A small image captioner, trained from scratch.
Model: 10.9M parameters, encoder num experts 8, decoder width 256, decoder activation swiglu.
Data: trained on simulated grey scan slices of phantoms with and without marks, 29.3 epochs.
Rows from block 3 of the image encoder of a small image captioner, named by matrix and row number. Rows with one number within an expert belong to one neuron, the router's apart. Each number is 500 + 25 x the weight over its row's rms, rounded and kept within 0 to 999. All counts start at 0. Numbers have three digits each.
Before each expert's rows are labels from the 100 images, of 14848, where the router gives the expert most weight on average: "patch colour" is the nearest of a few named colours to the mean colour under the peak; "strongest on" is what is common among them. Only what is clearly more common there than usual is listed. The data: simulated grey scan slices of phantoms with and without marks.
# router: router (encoder.blocks.3.mlp.router.weight, 8x192, trained with AdamW), inputs 0-191
# gate: expert gate (encoder.blocks.3.mlp.gate, 8x96x192), inputs 0-191
# up: expert up (encoder.blocks.3.mlp.up, 8x96x192), inputs 0-191
# down: expert down (encoder.blocks.3.mlp.down, 8x192x96, transposed), outputs 0-191

# expert 4
patch colour: black
strongest on: limb
router.4:506497492503493487504505509513452467481523548480500464545513531539520499489523509493452509504526490501526536510512518477528503519498487490487515493492506488496482487477473521486551478494527511516525502469517505523521500499472460531420460528475499518494541521555497498533489515469513490491494509521503547450507512515483463496508509507476535469497529532504495435517458496459482524471517527498544474493496515502487535525503518502474466513487533486484481520485507456483468498481508510552481517508536513519491534524492465525517461506490549494468516420519533524535501509530508493565
gate.2:512459511504506516490556509520431511473458505517497476505492473499478456512472531541527476501482500501484468523511487491535491505487473472472499494480499537495493533539508457470512494470504527549483516475485556500506521503527487503510493460421516481480516520489481499524527520512483497454460540479530486482511505484483530493460496497495521545505500519465491511497502536483490487534500515501489480486536512486501467482495522510462521528556528469478533467517496469524458510493480551487477562521505502470531550467517467484529542505476482511510523503462489521530502465514522526519
up.2:522483493492454448490476473498480465491498543510515493495534494521471495492470499521516472482468496473485494520512493501458498495470485513515527505501529514498494521473470492454501499548562528522558463480550502517515492476489490501498525453584520524483503486507491492459509518506549484494497483470507522491492438522530527489520508511520456507499466529507516547510490503485528484531517494510464447506521524507503565457513539496508490482532509518508493514517511509546552516512503478510521492510504503489471473506458503481469497483510520458542520509480500445501468527559493503480
down.2:512514496489477537485486522478499486476492532511510503481449573502479486532446513489506477492504470489477552477458509513529501469539475507472464516497493497528489522484490460485501519478500532509490541511503525533476503495473498523504499494515517468488453518545484561467500484536498474463512510504479483511491516460493487509509494489522522500477501552489503514518558468478505467543481487500501499454487551541487488529474461500550520497524523541524499505500491511486477479493484517524480514489507492509556469518507487484525462554467526493439509521503469528504482521567494515536
gate.3:503513491499523485460495485488550485507483499484522484510524510509505490479558472504477525545526501504531500508537478467481525484454554512476456514531489503530499504498497554522493450541520489501456461467548477519561450529493477532475481503486497497518509480434513512491472524504527486485436512491519514524541472502483481470488518502481458469500495527535495526507541474530484487506474504486503501534481508523506496547473500487539502477494512467488486497479518514486531497516537537522541469552511496499486476480511435514478491514495492496515500476479472535489540480502498535536
up.3:530494468491494492495541508540450511522514469498510537523497490481539483497513529514460516471501507480525468471518489569476445484499489490490515443481504478507497488511503450465495486473494493511485535479475531464476524506511535484506457482459489449477502494510509511486489522499462525466473531522527518516508505504500495462470486509499511468498507500491515522502501469563504442475541474534541496501504505517489457478522532507492481465487530463461486494498507510488494515575439525489483491506504480531502510514521490505492479513528504436539505474489532506436469490485524517494
down.3:463500520521535494489530460461464498506508530494527540489458497511495480488496494479487518477468520450495472523515523480520469496498508519464510440542458493528512533469480493482533444493473500464464495504493532473499504507490499483501498509479448562501537485501496519508465449522550458501494535528460481500533491493534523509517490487539514464463480500511514520508488485527540502507496486486493448500540508525446464506497492526514544525483454482543547497480527510533509515501449479482486502523482498494520511472514469448518465493525525522520506502504482464511468515493512498478

# expert 3
patch colour: grey
strongest on: noisy; low contrast; belly
router.3:436508495556513494506527468491507517490464515499505506487518503519500489463517512455470518502521530480482474480565511481502516488490526477478525503509521533496536534481491467498545496506496517499536527521473499471515462485475469508465461479514505496482528469475502447511462544505465500478508522505472525476516493518515503550535519522506485530489486496478475499463512491485437514449477522504527482459459458487472451531459529518495461506536448501514491561481523497501445506483497537489525509491502506519495492470504518511504464502512513448502533491535523521525471488512492534484
gate.7:504525477494481492516480500504486485524498511503487457502469473502481498533482536550476545527544500522513521527490466529568483496530542454464496509498502524462504502519481485524500465503469496507565485495515484517495456470519490528519506501500495499493497480508454519469511506459487505452512504516482480523495525486557476490484465530502478492472507480488461479496456513500476505508498510490508511555510475482547486486512480539462494524573471485532537482550462521491516477485512489509500488480494554486524532533480455507475560483519523526532514501514505541538513512517472481513
up.7:512503480486547501466476496533487476480464499522474542529497485500500474492481493502507520484471553485461518490514481509509472519559491529463476538476485490486500493502490533533479512545511471470529493504537509519481486502509516484529523491507490499476499539503525469491525499484466530497476484496507492477486494449479462492533461508523473544450489466565490468560501447489507489524486466511492513522550484471521482509486526521448521534507454527544508461507476528532511530520508504499518532489520516536514461465488480502508526507542492520560490490531503469504507489457526520482
down.7:517474494505499453490531456517509509520493493505451506477505521454505491494474489471493505494474494520542518493477534518529513499490482480492520528441485481479493534511474480499484493464539515508552480477538484474512476505499475490474521484493506502538511478499509482491463516509472506490499506495485460465536527438473518482447532513495536543494491519543530484533480522489493528479498488508459447494510515442532502539478486475490550461504497468447491446497499496504491475506521490536526490509516492472497508501526496524510499499495460454550472471566503529471501508515547492551
gate.8:470490499477513514527474496483484478454503512491491486452521446511537529466536481482514526533467481511513458446487455490494485485527457533478520480459508463486467489463531509483499503501541508525538526487479462515507503496511517476528520490454485496515547506505491507497539486487494447540506513508460483537480535501498495480541512449472485538525519511505512515518472498501475479472475438517527472484506516467504460528513487448493487513527509503473500501502508468486523484511475513470515520538508492552513501504503485526510455504455514573472511510533505525475502476473491539509
up.8:463497492458489522477471491519505486483516489537473456490446487466524504503528454489509484488500492551505551485468547511505513488521522485499560518535506532505485445500524473472556483495473503521536520500519505508491508492501530508565500497511466473479496500526509490491536523523477543514514489475487546507503444494538536506480547504512466506492518493538490435511499542512528567499471492483475516479498485492502498496490508494511463487501477504522500502520514524520499499530540500536484496485503547464501525568512523456479492515501521483512500484521510520480524498507504569502
down.8:534454507533472512482505480510468458489490512498502505471500514543498485507486511492502522500511509456508511510507542523520513488497467476473489447543467473495468523454484489519506510488465516475489507473486480497474517523489481479529481501490524499495535443477536524484503522510506457495509478484476498557443501495520458498439455502492476486525467521492503544490503495491482502506479497507491484466512522453474482512555476513524507528480505493498504442470494534540473490523539486530489488507517569577494513476514494479504457475526557512538492484500541534471483504489515488497

# expert 0
patch colour: black
strongest on: limb
router.0:521502485478510469566491462513413498522494520460486509505489552475569500473524515478474532511536478484517479499517495530480512531482505473484470482520546499489507532513481504468503450507466489515545520523463501485503494521503449506487468494485499484500519499494510469504479493500527483473490543486516534500448466492440481492486521481506519496489499467476473474472472474453446524494466492523488490484499528482488479494485484519440486534483522500449492540504490498508483492503500472544530486519537506507484482492473472523491478511536525459484502482502519507480516531549495475468
gate.7:534523517526512542525480540500480474503498489487513470535491474480521460574528524495494456535513480498497538438477456485488493499476482483483492499478463491536552491486538489507497487495532500493513438461497513499468528492519516512467503533459511508508495501498471487484488559472537512523472534456500495527469511487512500503494526510513493506456535485503502470485494465489503481529471453503449529516462477493497453486483506562524499518521520477531503518502541487473496540497488474482551500535545508531517479509506482504518518486475489489508460477532532504494454532517516498495
up.7:495507526480524504489479531493568493462465508497514518536447533535496551535467527487500517476473473507496529466528471495514487491480543461483529512512531509508538491491534539519542519507466499483469529451482487518523523475521545525441475497500527483496528480542497486528496487491474500513465508503476496467503522493485451528494520510487482496517524503498450475479514492568546518477515516482521478515513472501509521474461479491457461539515488526488517479511527492495477485520482497519496510524465458448465494498527462553519511502519516498482492503523494481497479529498451522509
down.7:518481459524470517522515476506518505497502481544480470487506493497508492466540507464498508475478492496515522519448474502524542508538518474525472515473496498495529471494488505507495528533511519482478490511516485513557555457510501522509514500490496503522487517528490487500459514492538519514484526506566498528462513528495523495469456534497467479490483555488497511541512437536532478503471512524556501507490473525516502531527488531488425462501489495517485503540517493487552516510516486503508450558489507485529503489535522535481511496544462484464537490481497512471449490509498526520
gate.8:497502479471490461537504466486551457539533513544444479518480500511539496471508504515506477529501536501502521530513517507456495481487505510537509510513515470522515491490545513464514472495492478522496483530511512486517527495483564484488533489498515545507557497528478481471508496540513480573490502487523495475514494529493494469452486468499504416529542489523493489514467560480476483502523497447466503479469491497501506490501498517499485548506509482520497503519524503464450479451468518502522474483474495460543530527486490500495480502512442495521498471495503491485500513535503501516
up.8:572482518518496488472493478516487510505480466534462538489484502480513516459459507482486517530528501506540505493564534515512522437499541516496507494473492493498511478539515454464549506477506504503505526488495487493502467542486490504525481514504534508499506502482501507491535478492474465517496440508508452490473520480474451495485483485486475513455516497497489481527511482496490473482497526483499516532462518497496496509519513482503492501505527522495460533491541518507550455471493556463539453515508536492497466517502564503500537505494497571533494458484474484463511465501460498503
down.8:515469471523546465489447512517507465475516533486518484503503497535447506502498500490503529535500500509518462509495520527466490484499490545479492450481473491491526489521473454496456518502504519501516502532500469487504528477490523492471501484483483524482513556496475491458481530476499527477494508511478541458482550502503559492495505470484513478489451492485482468518499532512502535494500527504512465501480544452549520478493530473477498526453488559492506492462515506505519489498547491489530491471453547507459520497502534528469477502514475528538518505433495485509487497556517488492

# expert 2
patch colour: grey
strongest on: belly; low contrast
router.2:477535516511514486507490499477499507475468492527499514452501514511476526504479515491508502519482503537438474522509499473499466505483486472495481444512452525449471488510486495467527528476468463510551476502470498540517531514514491508507483519487501480446528442501480491547508532489506567483518524531539480491493496562495467512490527486482509489425495518480448493467488509480464487512488545523528467494533461534502510486551490553522470481475486480521472504504491501502516496511506526460476506485557525524520513470502503505496482489478498484493503473491460493513510552481514497480
gate.2:538455497478492546475529443480503488530508522491494495520441499488500480508442507525536456525479528548499506526510500515496485492519464499485481475500498479451480505535515477502494479539515487448459526490493540482522492475475494510498512563487479489519502469452508505485526486473520537467507493497494456482521508494493526473446507540478505518512520518496497491514450531527507446493520499521493495516480520509526534469488499525541516509507533483461539502496515503508527524536479437536497487513478510479495506463530503500505580520520508492446492474491508489491456508501527497495
up.2:476500501505525482491499497503526478499493496519492527546454504505509514508449488502500459516511487479515499487465446502475499513469509494517498526471513500482461462531478531501463482449482468513499497464473542542530475509436529496523495432472498534536447495467486503481498505498483500496508510564533462504458492504527514444497550465507507512499529496507496486496501501483500534498467504479514481531478468528507531503489493477465504441464501539498486523468496459504511510493549485494492461490485540511468508463518515497499478521462526495515464517462452547464472483485497498481
down.2:506523493495481496515510463512475482512433512518504548510497487411484478503515507503491528488504491482491432482487501477535523496539557498461534519526470509482522521530524505508457490467488511485498537511521473521569464506510536517483516554471483531519536508500528485436504521510523471518501485519480503489481471492481461465500514518502516497507528513542491493540500488477486523518501484480495493502517512530531502480563487540492517491492520452528489555505519500536472520492498531504459518505496489496492555488505551523528498520530483492474515472496509467498529488497531488521
gate.3:467495495530489477494509511489513490480505451488500499541527495510476511479504501469495528532489500535573505506488449509504453552490487463476522478479489499520576489524474506501482493486471492446497499536478466515517463486552500450471492463481482438504467506507482510504525508487516469492473521490505477469504510509490464462535492499447493497498506514564474501484526479516512471528505491496538493525468500495523499498524501508496519502512506503489513501475459522545514520452503482510530529520486500479479463484474471491533469504480502480476489488502466567562481491527528448508
up.3:532516506462475519490518493523492551524509502458520494492482506495514496463459493527502492460454465515457521487451533465499522532532471507466535526512499511484497470496509492521500522487514483526527498478501481506516524517464543499514518554537482522548501492452470502482487523446502500468518489526531460486517499485508553470433448506504521506494448518515513503490517500515526513501528499501517507498501492488527487478480440503505482528478504521509547524495498488547492471486515504484496507441535526542449484505534472476515503524498519519495561498503518474542509452511482481496
down.3:528510489495516522524532538477476503468485475489491485503477489527502480494473490513503478514510453556479482539511487492492506529536564482505484449516526453538494502459520533461508469482532508501535484509492479488538485544481522532488477523474493473525496476512542517511518545492535505488479494507491525475472494498493492529521454504502413532488487497532474502485520510536499503544492501483521509461478471532508481501498504531442555517458518468482494501482467555498541493522492470548467489529538486515506502543483527514531479514504494484523468518506524501500473528519488475494

# expert 1
patch colour: black
strongest on: limb
router.1:469507471518511457566516501465448502546471518518479509512483518505491488506544489476508509495533491488504462490509484509496503468456501471508500481517505518506513512486486480438526458482493477470536508488468495482481497499508481543439440481470473517478525494504491477510495530501483499482480474483524545434475456468485476515521524473483503466445494500479494464504464465468457536464512469482518449463510500467494442494496479496456491479497487502467465495485524478472500473478517470540492523516515520491524509467510499529492471520494524481495473488495515521500518560496480492489
gate.7:541486487515451485503551507459508488531519479432514445512522457528527483489499519490505495519451473513505476513491529505506478489473520481488535562528507518470515434523447489444509526567473499469491492463490516501484488539514516492497461482510540485510516485500508527447509473491496520513470481494490483507494460487483528498478469464462491498475502461439507500528505526516519495479477478514531497546475480471439457540474511503556518478515506484521516512517505499506489480492471515525514517517523523498467517504468488496504491522487503480536497463483486500496514508484518501515
up.7:519499486510508443529515477474481433487443500497492514530504496494529461505466510562527516500465471508439521546534548536486509503558480497538481500469500500501515502545528498482508499507497518467526518468538486503503470503527478483482516487489479505444521496483475529500507479534502504509526489436521510511523482489524467504485503514499528513533526513538492517516470499509470480516526516483555504513484521519510523466468529508478482459479545509540467454500516539504519514511523510474458526486499527540455523521492517530504505497540504503497525517504520516515487486445490501532
down.7:531482525535486488513480542451510502494493452490493465464479530500522559539499534502514513516527484535507506526507525519519484475525512501526460488512499511514479482510485513482521488535485464529517500497478440471477510472510503494465501448506488477542524532491493514524481498511471537467498505516477469446517500526498518486488541496498480527522545522491509509474521525484548504511493481511504456524502541517526445503562492472472475511474503476492492484488499480460477508517476525512496503526552526531471485503547498474448562477499525520466532501541511521474483521502454520519
gate.8:483490477527520515495513461500589511521512500515486505511539536465502491483511479526516477514498487536470551478536525539532498542510505508484539475492500513481497463518541449498464489494456537522515477454526490506510523496465525482506511526496480455499508477493479551498507526480533474474507510464497522489455493528499514511535503489473523526504501506526499517469524500481488494546532472516499494540495494519478498479502515496527509485537507482562454517506516546481516516476482524518524494499503520506558449530487479438508488482501517478520556508462538452519501500522516491510
up.8:511492501476490502558498506459513455474496529485476505476528508503510474500506497537477475487487571467518464484474512512498527510542489472482488497547512483554472495510475503454499515537511495517507527498493523484494493481491480501474547514498519492511536478556495508450497559489478500485489504515476486523492516493480523460505461498518526500461487519482466499427513528472488455503500523489507514471524519525547488523457513522520471497479518519512484475456516468562499471544505484546481471524525500553505473517524558475510489525476465471514512490491487481521531504517507509476
down.8:463503472547543517510556540499487513494461487483456483537463481467518544478550537523499505512478506512488511517513516502479503499531468538521498497533508503496557499494506524507463535465471477470501492517462486527491508530471507503475492472517505471503480500460477494441489510438494508486518485507490475520505505493510481474500500471476484493523521513523489495491527472493532546481522527547476541543501514513576511448518484516508478511510504532517487514474501485471443517526491479500495527536499456539542512479472501541525471509500485519512516523515520475553522523500497540502

# expert 5
patch colour: grey
strongest on: chest; noisy; low contrast
router.5:554516529499492540498527527495536556517533459515532493494510479506476506518466511529527503501536551513515516508486460511549551478517510499523490513500515504563503494500491520531450529485495497469437501507495496473487491483510506497559482546490516441515457534521523522473527473514471465513513514509497488528492530483527507490489490529527458514511514505482507538518505499531519504525521480532506552474479527519536512475480535518511556485537548478498533521520516490553516521479503481509466508521484477501492523533499512475483509490501478536521499534477527515486504447497514494467
gate.2:483485514481521506488514483472511451494469491492518475478540487487557485499461520505539517518500492506475528499488445491534500531486563488512555527532523440519506510462499531544485515481508484518539476552492479503480516524473505504524531495520507525489506529486480506517496484535524516553500487546503511466488474451503524510492448495474523483511485490520457471517507522533468508469476561481489489491542457501523514536511491511531466492492507495519505493501489537478513487516468498512521514481466480493484482524537517475486519479456475548515554487524455514500519526528471500540
up.2:502485478513473538491491500479481515507469485497518493532501479462494470446533501455481516522507486504515517488479492482518457445534490456477518451466507494477483501509517472485507494445473488475473522511515467489515501504520491527535543497539514506460497479472458487523531493511519512538519519481527511486529542516506496469527501461473508542494476490517510487475520538505505464481535462526527500475531510505486467529496552544517482494520498447513477534490518509466523505480489493545535530496502470512472526500465481477530466544529422465515551488524520481476480501519507516485
down.2:511543490503523503545500501509486491443490457518465506487505534530505530495533466485482481493520485503469483500534536518510504520534482548466508485500494502537502481495490474496539490526466498480554459492505482488506450520538523535518484525520513489486476491512438488487469481471513515462492477476497489473509515474458520521459553498548472502495516464498491434483503491503524494502545526498480505485467476503500462502493502534505472474520515523506477531480512510485492513458494546517545487553494485506490507486498557525522494494559477543517506467487556515503483468487478489546
gate.3:483479486520519501520498489533530512480527495508507529517535489542482500495490530536496525509520485473518502502517507500518498481539524489539478523487511511573492475494513568481451520513501495467525465491510501496506490494512489515539490542513480494485488524485470506520500490494493496510443488505530516540486501457572470524493457478509477534547500520513517503521517503525530486494450520489513490486507536519526504465473514578505477535521471490522511488515497524460465474463516497479480536485528553459516535454517470466468457487483536519491497444502507504483496487469480466524
up.3:518441484440495477474526497524442538539477514495465519499486512494551494522505526515491527529478486477501501544475483498482487506485481488524482493484495483501473540480499507524498500529500512542497524510490567513503547488477491535474520496493469462514491474535517492496485528509507522523500512502464518476475511539508532501509527493509536468464552513464502476517526515489506547534516500514522480494504490507506501520547476507507490516462452521481459484490443505516473448542482535472460511520495498551478484516472497498523474518560471525487539555513490481514475468480473489482
down.3:489530505464489470525518492478511515494496495489473517479518495490488473460512482471527433458534499474535482462485493492566514474492516530522465531477496492499522472495500475507524540537493500494515499482473497525486533518490496460493541479470491476506531453512493517520478519486548475503500472502558517511466523534505567543536498459521519518515511501525513484492501525500513522479508488475513512544475490504492510438514534504501517492444479464508525528465483502531511565483481502527489493536464464482510450545504511526452506487486524523499517478503496482520451498500507507459

# expert 7
patch colour: black
strongest on: limb; low contrast
router.7:489487487451524522473518452514489492488528487477485504473485530495492507509490492547521501520517433477493514462500519528478461530494499466542477532505486477531476495487480458506537484529462515510525466503484541494526480501477483495461518524495495516486508475523468510512519496500524554489502519496511512510512491515496510501475477502506532495488504547479475451523472511460479528536492471507492471549495499478504463504507518478490498510483490507496503505481528460483529440545486555498430482476482536549540506476487410519523504535501541514469488516516542510533508468511503500509
gate.7:472508479528533493526511495470455480493544502503461517507508526494486498478493522513504490530493520521506525448537495500504502519481544497488520478493492500481439514497451478501474483489457560495605477471516504524482484457503470504515516520477504480474517557533530514516518542483499439494506502474477494487467501494487529500492498536525474535496530443504510495528552504489469497509533468531478511526464481498493458512469485477541501490537504528548522492485514479518477506530472494530478486489466486521530511494478489470513514515537476511497494471540495513499499526475499530468
up.7:488515522488526495544511531521531534453492531479472483488529495510534483480447472489521492497525479481508533531514477498490466511465508507482521463466520527546484449510525514457528527525478531523505506473530500466449502505470503486499485516487536483523541522507465472476537509514465463506511516479463426495544557508517492532488553503519458471504512500485529488510497496536449490492494539515528504490511504475520494498524496485525508521543475527501552509502499516536497462568486509517504474540512495504489541497487500545503465484483533535490494497476494504508512504544498502500
down.7:497498514467515543513512504512516465513461514454466516530526489489490532446546506469481495508481494475507485444474526476477483501550531542477507515486505500536477509465537509511492581515506505519523518515490530464507483479520499491482481449507528491524519487557491491506533521513522484498496528530493532525477512508502497509501462507524470495508529518476487510510544496548497448526487507478545519473553482459522503496454509508468477483518486506484528540497489515499473527458519507494502487504482495489521541501527511443503494497478487527474544500518478505459497499445566503490
gate.8:505564497517472487530494499485502454481505493482495506521506577471482482527497466493485538510495479448491541530508512515478479492472493476520478520499469448496491443528499507498425480521483560511494473517489487530477481520475525504485530474555528494474551471504481517532524497484509531545487526499520498532493504507496479507532531491472492526483486486484523481529449514500515520484505539484508481519460513476514516517464442466508532503472490499469486486496497495516515532502551545521497512531496507472457468487526506459511521503495480510442464489489496504491500529516493479470
up.8:508480459504491537501495488525483498499474497500503482499529484530444523490483547496503476491505482522536533487478520503503533462554535511479468467531544485515479508538474511527485541507492501523476478538483494528433462471542480508526502535486528475496495445444496518489493463488495488493524554450495510523478523500492458520526502482526492521444515507495489500542505475470495555496531520506520517482559527472473503515498519518532499532469431515490518479516495513496503485463503470477494515514514511477482489513513492506492444513496521508464477513484531466526509511478466494464
down.8:512476545460488542436446516504498496481458530476518499471508513505476486488498560479481466490490480525471525491501449480509533494509493480466493523489511506493508523521547503474541493490477488476462485553532486503481481489482482546490519486473479515489482503485524487528420508463534546517514499542520517470442468540513504479466478495489468508523486476505513536457506467492493516488508526533471521504495508503550516492484520511495531454520454492489534494480509523508505538514492518504501539481513513467486501497495500494506460502498496505477535443536497520495532490544526504458